From a checkpoint of a small image diffusion model: batches of 256.
Rows from block 3 of a small image diffusion model, named by matrix and row number. Rows with one number within an expert belong to one neuron, the router's apart. Each number is 128 + 32 x the weight over its row's rms, rounded and kept within 0 to 255. All counts start at 0. Numbers have three digits each.
Before each expert's rows are labels from the 100 images, of 14848 (inputs lightly noised), where the router gives the expert most weight on average: "responds to" is what is common among them. Only what is clearly more common there than usual is listed. The data: rendered scenes of toy objects such as cars, trees, mugs and chairs.
# router: slot weights (model.blocks.3.mlp.router.weight, 32x320, trained with AdamW), inputs 192-255
# up: expert up (model.blocks.3.mlp.up, 16x80x320), inputs 192-255
# down: expert down (model.blocks.3.mlp.down, 16x320x80, transposed), outputs 192-255

# expert 0
responds to: count: three
router.0:150126129083153112061083130145143126107185117118089140155179125124145115148139125118094111166132118202099098152116073119068200093107105129180134136184096153124118124106116170135069122126118121
router.1:120109093124164087011177107123188133111108144117144141121165105117103139132108100081110115161084071120131129143076124128119165129119089073133211165143127124164073131091198159097111108179111125
up.8:093059127149110146114161096113130042085076166138212153157077110115150166190109112122101180113161184109119164183130148109178104149228118146187102077172145170099098119093112097135101131095124127
down.8:124210078152136132141143138149107135083186094083118116137090142165202114167138146093117134140142099105116183123150196106128129081062116177100055119141121090094155114111150150144109175144060095
up.9:119071151097122126111138113102126201114068147129137175181113060100171155132105149193143097080109141168120127151124162153157104144131117127136088088127137140113115095173047119154117165142074018
down.9:089181090116078101148182141137118144121245104132098039158112078069165098103127167047141121175085143117139148169121162142118132146103135127108129126126110117119138198116119150126150077108127037
up.10:131116162086180077131082123108134149118111134139128082098073141190158156128160189138084148154081122131154103179114101140060150173127094136150111138182129186126147107103148181161131094137084158
down.10:094086167166117133128137112131148123132087093099140141111074121104108151149075110104081068143146050173123124094124180164126137096098102160090106182165115052146104110142116149089127125115167114
up.11:136159173117061123161186114163063093196111131132174131119104131162142132171117156100091135081137089133088125112116181143209083110117110143124106182104170165163151040159117144160112158140158100
down.11:183144165109182122171179108079173113210124109093093157124044124106126126166114128138099154123124127089141101102125146115209187133125147141130105122181130126165150193129066132204128132118132099
up.12:101147087190196119113136151120084134103146099151091104144128145153134111136121091215143121100139136117150134105145040147116117157109126147126106159065193122095199143199066116171107179115145108
down.12:127125123150064111154177144120166092135115118128165135061107122176136117123108090094067103104160084117137119096138059153143151119125093126150130077162132120104092106076105122113155124109140098
up.13:132085110127106094176171154092125091142114130129115169117116114167146105143124127128113148114117154115132057054127102105142126160054135116083095148174168149062115156163096158153160144121108125
down.13:158124126168138163162134147204147065121141138139099120146129116089165191111127128139158134106167182160151166176125130138145161140102186124125127110097130083094135142126102163128046138122079146
up.14:088096116147100130209186127121098123086130161089165187128154108098062104208134130166194084123167137177124059072152194153211108076119087130096130090079111130151158113152144112126144127128140172
down.14:101118093132089132101100122080153115072093076123182124125051120155063145163163114131068092103119095158128097088116149155105102087138123098153157217152146124073155099095086077087155175106140189
up.15:095142082150119067130149128103120104104153093102124140069156122158089119133197122151142104053136167111156167125170176089134150109143133173127182089132115175135120135096107114086164139164139138
down.15:085104134146144066088154169073149136146104223157117142166066137103164091120147074132173134198076157168097175115058105108157198153089135149160073153169137181161084118168110116138139118120131150
up.16:136089103129174128077140137142109133132162106166092096084124041179129141118162179169121120137105195113133088113160166189107142121118169106140155089144147165128108157091117149132154140145148162
down.16:115144187129138101149138100120070113148130130118141109108128134154125110114144112115160106124089086112135127183139164160123125123119086094118177194115164173114100091152118131146100065184143102
up.17:138157141152178071171065149094098122172085141163192157131073163120123166103177167158143104151111119116185216101144141124152101137118163110111092166141171106135149068089162103143207151084201148
down.17:122146108134148164216153162125120155146130163167148178133083060143093134085091074161096142125129091116095056115123152110129161134143115107113101175087170188132145118057127120148070129124085106
up.18:170085103158210080119171078137192154112129167150159192175120077138115084099092136114145162163189090142108102131146150103141094116132144104132119110142145121093067102153145113114081139140133109
down.18:153155117201047027163168071159057163165122117136069082119114065140122185083127172154115128117156152095119108142124132089118119144131088145132136124095092128076230185103169157128144151130134148
up.19:070105113120089188144142183086109097108111076169118099184138112117131118146144120124106155129122143108196163071161127161147126157157085129085128121161163151075162153118075168131097167080081100
down.19:103151162121193185146134171106195106127108200142135178102112106134175129161122124098160151166062118108198144070133154205098121120141139119102118111118095130138075129198113103129153126107127050
up.20:160130068168163177116123141105072188163099185152129152053144110172168145079167119143078119106078095087122126107144103191109138163107147139117135140101173137130180148112134122150177153079157175
down.20:200136129125148129159085108158142152073136083095094041095120134139130103121135079173142136109095127153163126123167124119086160109171152176174166139110151059074119115137100154176108194116096166
up.21:189129122120055151108104121131127122181172133102112125135096135160051140098105131083119139177115160078139090159167139094145120101106118139145155161166157127127117118109161173089098121105136108
down.21:111171117116150110153128111141101133155111110168120126113122123137045125158097123097108122089056136107129097181103081082165128120130133102142086120093108147163178131155143127112117117159190130
up.22:122138137077139085143148104117112174118108126128133191094110150188168116066104137125133167121153093156094139202162168121108152101200126152173123128116106147165147084065086062132071120132082128
down.22:100122119064119086142138125142167159106143128105095068160116155182106139082128109153104156124193144139141136185118189141134127053063141141168108114167140139188117195205072181119128155125112110
up.23:123200144162151092117091095116128121082086070076107113081138130090139171146091141167120142080101189110113159119143103121085126112093133134127111118122119116135104135106131100171098155124140125
down.23:154039177178081122126098114157153112104179182133142138178131139131093091155119140125127131162115101114130131101109122123091115145168134140153108156119116117138182157130158119110147131123140134
up.24:138111107101103215151123182150071099113046139173106145167097187103139152134114120108141143161152122127095132110136140163164130142160074101093127141156128160149142137116120166119092166088126107
down.24:197117126071129245131140135121161030109130083094195154145160182084145125130167134155135144068172103141149102089125141188106134137131218143047104086122128195133103110099095078164094100138127140
up.25:132169139117120136094150136124120118019123129102129253149113164133142113147128143136141161069138112114122181219109152068163123080149136136099122110142170112125172124130145115138084072124150157
down.25:101085163123106157143141156148123109063147122129089002135089163129098160159123150100144122184161147107118147221148163056173114130127143136076114091145114122145090176128160156134134170127104190
up.26:189114147164140096120191098142155063123165128158131179178118086112116078096136157166166149186178135123156178130138153146116109123126068089075108136138122089157115070147123150114117131154138137
down.26:134102181126070131116171114129097001132104172116158086123143083097128173077145159097121113058174139141130162095125152153098140133131176119079122107088163114114111211127165102114124109109140173
up.27:142158120114115027108109131124091160163119159095144114119170111183122153108126204149093144147086146115116073127144052091089107137175146124117120116136104161137113141125092123118088137137111076
down.27:109146157139109127155133139144123143132102199140081153137121093164073155134155138145139078130145116127134061184157146107128092148158060161188165161082118150118143149137100147142132099129098111
up.28:120110103130144151142102178171087127173118137121146070123147113108132155107150178113105096155079133136103143184163139148186160096155200126102161167082122133052179109166170092139147131133149153
down.28:137148062147126153154139130179097158121152171140147140143078163092189097099136149125176129167087076180123170169157093130158127125090128145092069043160152099068121172116206128104089125136133117
up.29:061155133113131175125148102101168141139150141083184160194112053079080116143133063138165115109150110120173094171144158160174105123094117169079108150143065134104160099100126150130114140103128129
down.29:136134156164144166157130159098060145157115076142112130097130062094127132122112072141160122102105146131123132136138178105176109143118132124110112091088169180140134129162176108171090088127140126
up.30:196096108101085125107149118175061147110135156168082099136130172098117186115091141119165176181138161127148136084170071153109115123212103105126089127138157146142099186168119109108074143103118070
down.30:114135101112187116150158125108130217101148113129124179127109177155133027132061139147168134106077129133183108123132099181122122117094141121093128071137094130166140103121187143140108198129137105

# expert 4
responds to: count: one
router.8:129114122113105112129138090063131138125203141111149132130079100118120094167156164159094078121102097164146112122078147107151110108085084122140196101097140115192169119092105134133128079165129082
router.9:084107114121130103133183128131150132083107183183149113133108201129159110111131156098126162086136125100121184094122073135105107120121127171108055150197132120185132131125113134046242139079094111
up.8:106139145098136101073114130085172132132122115129075095098026130167186125111200134116094121133111092105101115066126148122059087156163153111098103118151189193119134108129100141152103107142068074
down.8:153140141190162183112094126084136121120167104113103143097099097145073140146099142182104131175154180114081130174148131157132136138119141083123087110085121096135117156147116110064139158127188121
up.9:127143146120120158123119082104185087157157122154112116145087137133154149101184116086130154164135108141105073194148117168175124115122082108176145173154075103117136104131131121158130070108097155
down.9:094115109122180123106164128125121107101119129130115111164198145122118140129172109109157123153139143130187128139120110172157161144120103114112121136141156096125160128191134148149130207119108145
up.10:075099147130185125068117135142141122135094102069131100117108114141120118110144123096169117167177169188105166097182163109131146134101131076158140132119155078105142143129156151124120117120117170
down.10:140145139103145093171112066192110150126103145132126105073153148134114103124119145126117122147166105192119159156176127160078108112093123163122152155124163132112151111137124145095217127105170098
up.11:134133099099153131141131134241123115094119076127111144208208160073123127138133120132148153122126109095170108111177148123117129144123195068162081142110156093139135185106140145149130120148121174
down.11:151096116109147146093131148227177135115144148105129127106139118112166149138119137092073189160085148121144199100156090119135075116131093135134097113113146080140121111136161120117187134144158163
up.12:142149090176125145136139120217131126054101135137098160166174161112097084102123124116122057108151124157197097117115160088147107095044113077071166188107157006190115153104149094142098137106186127
down.12:104112136119154109173178123144142125103152146172154137179198157110091093042173112172158112107082141104116155099107150138142151119088120083128088119151196173129104097107180168069105099121124189
up.13:167071175184127115174093126148153125139128082054143137153138118119190153139141103106150211125109114134118096178105122122150069180109185142177133135142117147131080171140120135142092113190141124
down.13:065151117131084080135087145158093139133126105090153141136186199141142097142145145202111192114115128135092119090052083126080087130130125126132084137068093072080166129132111111102150175060109105
up.14:102142090114137124122105154099157134156096086153128058103110156134140154099189122112114168147108076158151092134120113122083102177149140061113126136132149159048100105099189121141107096136130177
down.14:084115119117133093160123123155145131154075098133137120171134159109117140110128121079106069101117103156127075102154168128109206135124127096094135169150138187129162132070099129113171148174068047
up.15:102109090095145047122175187123085090117071103142165177117047138115129090110146156148077112144108171115153177140135129098088168179125154123150113114182118112172102097082132041158092071114136153
down.15:123157203127111157119055155117116095164179129104136139126065139123160105090107117100139095118101147091097154168154110139113053154130160143098052096122142130126074121194144154106110086139100113
up.16:137132146127134131162101134125076136164072098106089096130166159091118180116152140103149136135111140220100106069078099136052221138193154135145133085098162167072117125167149107126151083144076159
down.16:138199110108130090152083133064113121114144139158143154090111137110102107108135137108117215097121115063111121127162170105158176115060170112134128135153057191127133104117101136041088148172105114
up.17:159131088157106091141119129167160118131117115141085147167159156066122129124141157144124197115138122179137088094054112132137145085128075089131127091131192098113174147164107130144112146187076099
down.17:129117109147085116131113144071139098100151147101148136127106154131144141120102117151145189147181156136106128135143157151114171130107141131129110100118091105089106110101138130114139142121061145
up.18:104124145180149100162075154121145151138078160127139111142145123187161125094117137133109206120149082134099190103110135098105118164090094143135144185142190151139144134090132073098117142158074162
down.18:122135137137104103086076130143128133136145115103135154100143164099168105097112137106154206129142162088103175129139142132090152122133163132135105107090083147155096130142113155131140110112091140
up.19:078155166152188112103117162139158180131111106199139101119164146178134109123134088128095173114126104072126177122182125143117170183168121134148103197128160125132100086107149166082144144103173161
down.19:139145092161121097152162144017092141104105120086147130135102124160137119165140090142179069154106130070116144134118112115137121156116132131130214130166084145158138131132109111118015094160133124
up.20:098170143131126161119085122118141085133139142147098154126180121090117126113112112098141169090165117098066141137142072141176169172123125119092101132125121141127143088120094111134090111111110119
down.20:123119151166114088137084089079119119144106160133140113109085146129179130147111131096159185144162142076110185120144145117161207131114190128125111102140082114127078158102133162144111150139117143
up.21:136156124155118124150145143133051172140199138108117127139100133135119197172127157094115159121109152110117134166066174195178152048058112115173143078119191071171180110115102126127105051106119105
down.21:118136124090092098119125113156112192149093180127152139180115177129129090139136175151101117125148170146094032181125093179106129101118149107136155117071060173070167155107138130037138130113166155
up.22:129128058116121130121093174151153133118116128152086071143118065148164114126111110111100134149097166184092101109113141140124151116113109130181143183193103122178121093065163176146129144129105126
down.22:165090120105124125104099170077102126147145118100141147194129137136140124087104145103120100103078093201130101142154093143173176118130148138175132130097174138122201153168129168137072131112142150
up.23:104144135150099147198103134149086128139147092157124097117165126148085108158187145121088145132100124173132089120090113145098143136138154110135191120011110102105163146126149132096106086136073152
down.23:157156140117172137134123118120093142117117172136129114078123117158160141090100117109112147152113106032165116161055167126176102124082194163090203152080125157118134117146134139100092081095160132
up.24:128126133174103095114111120093078136138120122175119109149118135172124149156098147140157152128123150186092141197158083147108161094135077208125150116134088153164168170181115122134094096123098146
down.24:159133127096142090106109117210131095154148163124135145138049144113140128140147138130127172110144110113092164147123076101118040111115150111109106158183133096136121112074119120106117162113102130
up.25:123155183148136135139136139073169100110127103201124102184201130114091117173115107155090209137171130092101080190074115173155196137165204148155108160120141071136133156081121102100106147171075171
down.25:128118156154123142139147142049126080112143099079141098133106140114076147172142129119136214131162154080131106135116129141159182141133121096168139109150123104116115135132104160117116165218099172
up.26:149117125120075173156169143098101116083091080106156190190126122101113151147101105138109183126138079171122149182135092132122115184090152141134108131106139113059141121153121178112095073098200154
down.26:174091162119138097208121069124106116146134166144122145151129144113189102085084139096132144166094207179142099132158131124078129138140106144115151073040150131094098070168118135182132118142102144
up.27:112119107086054190144089134162193072116087071142133150196101119081097076118128157054153116167169145113132063126208140133119177094082123062137128161106109115132123145063159121160110095141137162
down.27:173145082065089108164123098078107123114149130069153100103080117154121158129074155117121127133077122122141122133147164109124194117152174146082124061057097111135146100143145114156129128168175166
up.28:135110154082124144175069118110164157136141128182076093083110126180171117127077101145142154154134142084106140134154064135119195141106080167159167135125143122155070115112090148128138114149073116
down.28:137099145140101151152092157153149105105139103130131136152133121099171167113157100097122191089154129205128141152139121127170162188080111103140087128193103124100126169101097184043085167139020123
up.29:119146081101113087069121145151093101148138131150145141141120136088131172143125161132201148161099113120158076058091119154063163100082166091109112189208244109168151146112167128136101097110142141
down.29:146116124144134129222108137132092115186088119147103132111137111127172127181151113110116162141186172135146156147091027126077128132155103121132129089136114047110123182139147146106102207123111117
up.30:136121130122162140180183135164114134087178088112148100125105131056138120147124089143081134106077126147152145111230089112160061161121132143155066152132121112129125132137116151124121118062152097
down.30:083097137163129130131096132198150180128124136124102134138116143148154110123062165158094058186115140148145147114131134150103149141155089138074160130085133126143112138097137087202225112174148092

# expert 11
responds to: count: three; yellow object; orange object; its colour: yellow
router.22:121132130132144098180105174105093136125077063113128116157163084130094116122195127147140155149089111164086156108158127127104184112112136114186165156166174182089089113116142121154080074086132104
router.23:224134067137177124134095153044183204083126110124089118116121131089150144143124150109126128127118102174102148098142165170108157136124107153119124131137198129143141111096110141171121049068117160
up.12:143136153092119112123118123126117170197136089167129100136117124163165140089123161174157148160088154101142051150139120154113185056135151137208132119081157160098114154137130140124119164153143210
down.12:113117123098119118137117095166098106151156167138138113058149073135205101141073125128124117115085090200174108161097139173086164099168130125144132125103170121106133133135160118087124131119137121
up.13:153111154171166131155099161135110114139140152087098183152146120073147142194103151077094107123164117146099127124086119147124098107128116118139079071136152116107154155131092113161161146075067088
down.13:108132158167161115139121200086139115189143154134098090112095152150123126140126131147138126124148121176099136155144115105087103084124155137138177159076109151097146104139108086067122100160096071
up.14:071137169074110094047172087082145178089116122131137106148117125143118172151130103186140105141121073152175135116151097097046126134140134152079148154152121175108130097103180114118100186186155167
down.14:046124144090104127146129135092057154121155228163126139086098059127140120129120065129068088131152157159148171198110151114159128125147187136151112166167201093163115125099106146141065122119093115
up.15:140185122133162085148125111137173117107190101104166071179078121081173157157133111113109139133114088133059115155148172130157112099122102124112130095103104134151149168165153115131107163140093174
down.15:157089114157100116069105089118097168123102165149106216071150095085147107136153093122162144125136172139065135156123168154171108126164112119123124175135105160156114128106159142126141073128132192
up.16:126123119101161172132115103126127088139131130120128181149130122159133158188062142162165100131175163069158122158109136104132084177132160168133081150121113066175095149142137106060171133162167121
down.16:156110150085149113135111105154130129142103094171142079142070124109167152095068161134120088066144090181158083141191149104128085125161119092100153117141173123174138091184169171116146123089144075
up.17:135188185146175131154176161152154172137185183103126209132137072152143030148098097095187132151157193090037145157168109181149101183134195131120115114112124162157164171129117084103144159155095129
down.17:128117201179095116115147166089085195099058097123117103131134080171183203166082118179158149133107089106075120110152126161129075189138109087117138123115118136186075049124141124172094112132129130
up.18:121165128093061167153108120131102138118124080109115125217147096080099191135146112095181096109028124118123118083185138122098092068111105125137139124145143143126093103144128151152122156069122101
down.18:149065097087172133124109100164164127137117152140124155074143091153086173120192117126099091130081135128152138131076185079124092078087122097136105125137080136135154137130097134089106163139144121
up.19:050135126145140113175171135158095145202132108126149164133142131140134086111112073158138087150073151099181088173147112100154115145110097103164162172117073132114158119142146200135111154152131140
down.19:064108154161156108180118121150170170191143176104170110061061175135147169100169099109110106138130129055136083141126065119138103092160144074206141083106115173092097128148125107105102070107126107
up.20:131169149119107094122074145137085096096137161098131100147147057136071122136114082120116095162094156115099148117162141088188094141135151122133140072133098168160091188116135076149134061145183107
down.20:136135175146152141099120144092179115181142168158120110142132085172161081143165167192190104130113127164088112100127131117183087135149107148178155114085077119117126135136168140094054195093063155
up.21:114085106123166114125165075059142111129133155179142178120153170121159094172151147148160141126120166053121168118130121144137115173123138124143106133157182116165097168088155106125133067117113139
down.21:130118131129147161144133105068091116134122123148139142089089103179103145141199120114174118131081166034150128140123154117201121164127129114140108105096088098107081149107143141131158169168081142
up.22:156128076143088144126105143158092180124119172126148148101135125198119103129151122156095141106126150120080117157184086119117118115136115131126140115121045138104097149170094150123098216178145124
down.22:119135047132139143150070137144151188105135081131101049108140119204117121127199111181157170133091151140055075159107089174084144135113157120133140139131160122090200103111133107126118094123116143
up.23:104099103117126132119150125130217073107109140144142106081128154134156176176133086166081136166034203130112130159133091080091114138157122166183150119140134177164127134118094142122116164177122063
down.23:128186094153140164113116172123068125070152100103122104112135171124170052177094125086162131120039099150131187140169189121071106099118138118130125104114124124156098119215141112139146139137116072
up.24:148093179071084163114103095139131115092088094132079149201094120129095175147140107107179164211124080120119117155101159154107119139097105075119104178179175126131121140130204139113143129183105137
down.24:150147099119120124137129130015135163143120137135098112115170104143109128110175151146139160104100071152145060106132187098098132136139145109116117081094092156134158109135151111122138159154148111
up.25:176155153086166122110089187140177175095160125123144207161102098107166090242113127138116115195120099133130101164173162190037124103111143106106131161139124133144094147132081131131116132162122104
down.25:167093091085075137102112176125082205115127124117087059108128054078141209206148122126108149082117131123087138139121155199030156110105114153098121078175098115142117096125082091133145141116129110
up.26:070135090164124074085088089110103101163170164083091131186139098110139153104069125108110078083131115144153084156108146117171178122153123106064115160130120066097104184199140102095122146131159072
down.26:115157095108128090131100088066109106124116168108166132057098107135106088113111118181152102185149206079167138151113146135136201127157165184090140067182117059087178150086144066168130155161110064
up.27:159130163122127143123127114156134104145162143116151151105180112165159133155044166111152166101138126174111152138152143156209143126055114114097095118121082185105136115193141064156116135128105080
down.27:107084180111190146215117120126160135160103139095124164148117131121112114089171068171142114137117117158145148164082144106098181106114089168142095100156102139150153121180118167148141096136161144
up.28:049148147235129128130126078120159168142162099135158103171133142143185135109089067143129108118119150104160128148136102081158117130108142139155127142159059124120235139084103172155112202133120214
down.28:092100104230087083104130158137103204099090118088087179074138156153164114133093099125153114130130110143142137148115110085150127134132123149167133134096170116142071133158056114136116104147136171
up.29:179083156153162206104139171186105044147116113114136157073161192097148186088076153126090102124181131079137099147178099153108135103082124117119118108156091145151079123185130156105157095128127133
down.29:176176143139157153086126117157186100102148105126171153193088193138062089089097165105187161105160141107180131112072146047100157109145109136127103110128198145162156108149058115117160152145102175
up.30:103124123114150172186099154108175113127113132127100097107125174148137198135109150059123149136118121087084122165136152194109113117144081141126130076155141134122122109111165193124115108155118153
down.30:137121116116132184084058137120123130141163116121150120141083125061088074177127120104138148119130136169118145164186118215146149098109160140080130164159118109113085139108140104122127122104096131
up.31:162158172178128127085118103135073129180123150089124176093134137155147136103119145165109201136181120120099039118147167160130128147101141122100103133136120184049130130111150131134068145098156123
down.31:117141124190106156086116169146117066097146109113120122185143159132096127117099139127166243134183136082117155114144173143158119123080173134089070151155079175105135095183122115131090114171156156
up.32:140153111140124137088082094134229215028108151124130094079128119168152145083107102122202130159155167124160053141142138133158100173160103130079113130149128120125163090178135032131119101157093234
down.32:178117086115111142104096098138032194017101113139145149186116083169164117059118120171086137108120133122165115107120113127156149187111155128154130116142134107134087151105150204144114154114160198
up.33:165136149086099098122175061096097118122219112166098167153064174136116115207129137165154112163157148153147124063096138110165111083090207145127073095115133099205118124110139121146154114128127112
down.33:100164120123105100152130072156164108146105129098148149094063136160075114185086096144114091165160175135124047156114148080112163143109126117137132071123171171107121139072104103129102108089118174
up.34:196122154170108117105105157113160146107111105102069203129124133106119109217117190079108129131116099121149144152135164154086120164125154118121144141141087140076125099113105210124126172121137105
down.34:152098159182147125135115137128144132093141126144196061123125143133105240192127179091137099094134162083173163141145158157099122121113125118139125121144188109071105153117121098134128101134141117

# expert 12
responds to: count: one
router.24:171110125113113059076104138138128134132102081093068138149172170147080154147136188132169115133132146230127126109124093142079153067113114052083094068164141154140164168140129096234190120194125139
router.25:111135123141090128162117105131139127131142144112132131126164171078152138130146140109092137152132123146114153092150086138111157105113140175131087111104116125155173106139140094076173142151093084
up.8:160117170119112134109075120124152154191135092092108118146114097134170160136138112164146097131097119177111152163100167103137067159137130144096108126026157170120194119139145123121109154164094117
down.8:202166157125165116139100101046111162135118149114133127074095112160158127130138129162079031130123095163112143115159108141141119102143135156115174159153162148080113111144147122117118139107187137
up.9:111129161068129152138147105134129147156150116145121095089126098143103133100097133095122052141119164106126154141146100156107150087202179142194125131093112136109099164115123144117169117163089217
down.9:145142129095138124135150140031188143117091143118122129090212099136129140156076140099110028134100121130134084140086135148110126091140168121187169109104080093134101111131128104062130155153115113
up.10:120093091104135078124106110147116079142127139094097124174144144120155055099114125140124130193177155129115111141099126069099116143188128148184174088116045205136082187164099135133155111126083123
down.10:146162137158101144174148113160107106144110122178133136144039105084084163157124131133145142098171132175132096100164127115123171121097090092158098150150155187138125097160116130095158123145075110
up.11:125118135163131120143152152128130188098151118091140116162151093152148163193127100124163161126149166169147111146137182176201117126186157098205132128129178068174145212124100197139131117120096141
down.11:050161130128127122076160190139142161104131129198102131134086101200144081162077158138112131142132138102121042191098152157177174108102112174133135187081095211148119052120145055119148157139140167
up.12:124146089139103141149115205147118148078148139128143109111146098164107116116110148141112068115137156121152126129107126099129169137052105080104097215170174078209120080024195138134080127118209118
down.12:089105130163144106197167101139124134149095161110098158149111153117118111113203136109145091124135122121134126169072138133099053098053062136120134203166142168101111108082119192092173100092090123
up.13:109111097115132109129118124135133134086117099094148148160193122105104103107153096152120090136123181137117106077109169099172122124147169129156137136084206079130144170179079188157110150123176076
down.13:152127121084141148106136134150122154095115120213129099108159102109092096161122124127121110182118145201129118097096159168143117121125180168117134136165101166118143105076147105155156129069202096
up.14:107087145116155130141111074110142120132134133075104130144091129116118111144111112077113097143171185142147143150095134131149198086136130145174143156086085111133087164111090124139125116071055134
down.14:114121106133114133184119128064084138105145112103137139090142125151134134132139092144149117119146084081114152127126106115148191098083138167142155108107127125166151109152115097027103112117096139
up.15:104101113093121144150127106130129129121132103089120187184156150057140143162069121148143096155134165105148073178215170133111217135130128132151076085059120093064144120165139144141102085056100144
down.15:110100132138138166054100150171148085159167129096105106133134156104088167104142118133155170140232148079115163113112134138154040148114155085100149158218103082080102156116169128081061133125154155
up.16:126161117128087083029131121116171130148133093117109113086089136149081118030173161131155129155099065145143140126089120070083110085164150117115141149182103137146137155098147102170097131162088121
down.16:109108101142163159178152094097081110119115153112113159125104140099134115092171106111149090154140120165139184132131101129108153088107108173099154074178128080127108124166137125186151092094078121
up.17:098146138094141130118132156118147119130132198129128153104055202068194118120078125126108104135160097110127200067144063129116100113151178136114159121120109129140094116137153137117096167107185122
down.17:124103111141149165076147145124159154093128142045163128135089140090120141155112151109088179206131162120127159125140096158146140145147092104110096141125097095121105122085135120146053141152166152
up.18:099116073163153082135075161108131095109148160164161091120217102136145097158171119149096093144104190073114154093153122037139117187083168119141120198158179060214122155039104163131103096133153085
down.18:102153144090122104102145114103132132133143150166129128123155146147117097131131121126162075147137117131124069129095160151099150117095173093118067156164144144050126128048175128134119102134183136
up.19:142116104137135133159145157130143149091173152080155156110114097073109138188147098088156193153139152185139151120168155140148162169124124132120128147173134120176098123084144106146097098151175141
down.19:109156156104107120120133114142101126115148102081118109130167124153156142129052096156144077108172085140177082084182113162121193154144094205098140131177139087114163112154127113080084143140144141
up.20:093095142121135161165129148071152090132091080175139169167132134102094110161155102131143121123138141083095135167112134106152116096090111120153140139090155108139121095138133149136097111122117147
down.20:113098120094132119103148112069151128151144144095107123140121136141157155128056140070134157168131148104134130083085115133139163185138185111109029103137091040118123100122120090226148114146206146
up.21:080189127056162083103091146145164170127155126136101075109116157153104168082190145107155113156053114103139088101144116124109132100170099137134150101143124150130097165145119189161145086153104139
down.21:091112147130136158114129139136128118132128101097138107166207185127146155118072170117143203128186150073130087101166183181151103132126148116133100145110100087093159143115137134135094140084148140
up.22:114157135169134125102099093145141117151109122185097119110106135121130115165132099127137104107146056150100143136151118162097175105073126114126025228213112113159154097058179066132129152121131164
down.22:124073118105144207172179107072149119165119122086141116170119142098122142109174154110129099112154161134160082131067071129121109129124082051143147146163171140120141206163160146086201125117128110
up.23:099108034134126109119125097118152049125083045134141168127143138133127000123138136151123108112251122088127172153144137068130129117153110082094140115146129074163096173187145134126086160131148111
down.23:126132127126142144121115126133144129131146133149123161125107070149086050115146080136103128114043126063126124178065129150151144096142178113105116149133133156124139144134130134096084099025128141
up.24:174180108163071149126185124217093121127120120117111170110059109099126132139112154128108152077131041177160117165149158144100145129127149130115096141161054135100154103138171036139101124131101116
down.24:126093139146158167119147097077137116166145140058142112163097148107134148110116154118143173126158193056137071141124122140101067161116063047152178139130177156106124162173148177156147121101102136
up.25:164129134123112120123113102150154126106160126115070112122114093139126135150134133153141145125100167183125120178073188119146051111157154141192152121091080167151108160102106088138111112149148100
down.25:150107160134140161098095121169120135121144124011121136122074125128150129148102119116136195147119144043101099136168172154152187128150147097148132110115105116133132158143122129193026161059146151
up.26:124120171120043178177134078089127111107139122083087175155080157068113125140117100141129103121182136127118103115149186159171140084114150182163102101069069128082151149145115156138109095073071093
down.26:157098181167150120086095111067118125128131116077144145101048130133127135130095126169107191135117117166134152128148158137127104118150098165105095075142137125132109140169109130107109151255098106
up.27:204113126161169086097161103131093092149128126089127117103150090147165116092060167127082162144115151132090093096131118099125068148167141139202182102111114139100099154169134103111130142156135142
down.27:106068089122140150019116114139152117140139128149106132128181142143126107157175129155148085163099169234131127147019050143134108086133162150098119128104123102157128148125139128125155133034103151
up.28:145081107126135135134122073000116130145147144134115140115075130118113118133107137109120125115122144164118117152138092115103170136110099146130209136118087133170133099085119107135110129114068077
down.28:143098154117139116057090121110144123138134126088130122146109130138151125136093150165117179145124139051100199134111075117138064167172115145158087131089152094144141174170120137165086187124140100
up.29:128163084162051132140082192161120111122143153148102152100110112092120082099119110190125099123112092081134158151080186091151166137051109098144097177151148094199173108095148112136072168132156065
down.29:126075097111172144128110122088136100138161174065138144150104153131076135090146135104129156141134155032118144202126112103098125113136128086118120116109125111135109140150142168191151133111064140
up.30:125086126147161132083073103139132131145092076184137143124098119169123102098153142119101104172128119025102105162141107126120151115068095105152076164126172069142104073089144142138125142107149078
down.30:112115072143107143148131151170151120169120086101128119101209145110142180130166104091146150094191141132135146069137150121122090094149169163148125070158089084099126143120132123145138137147137112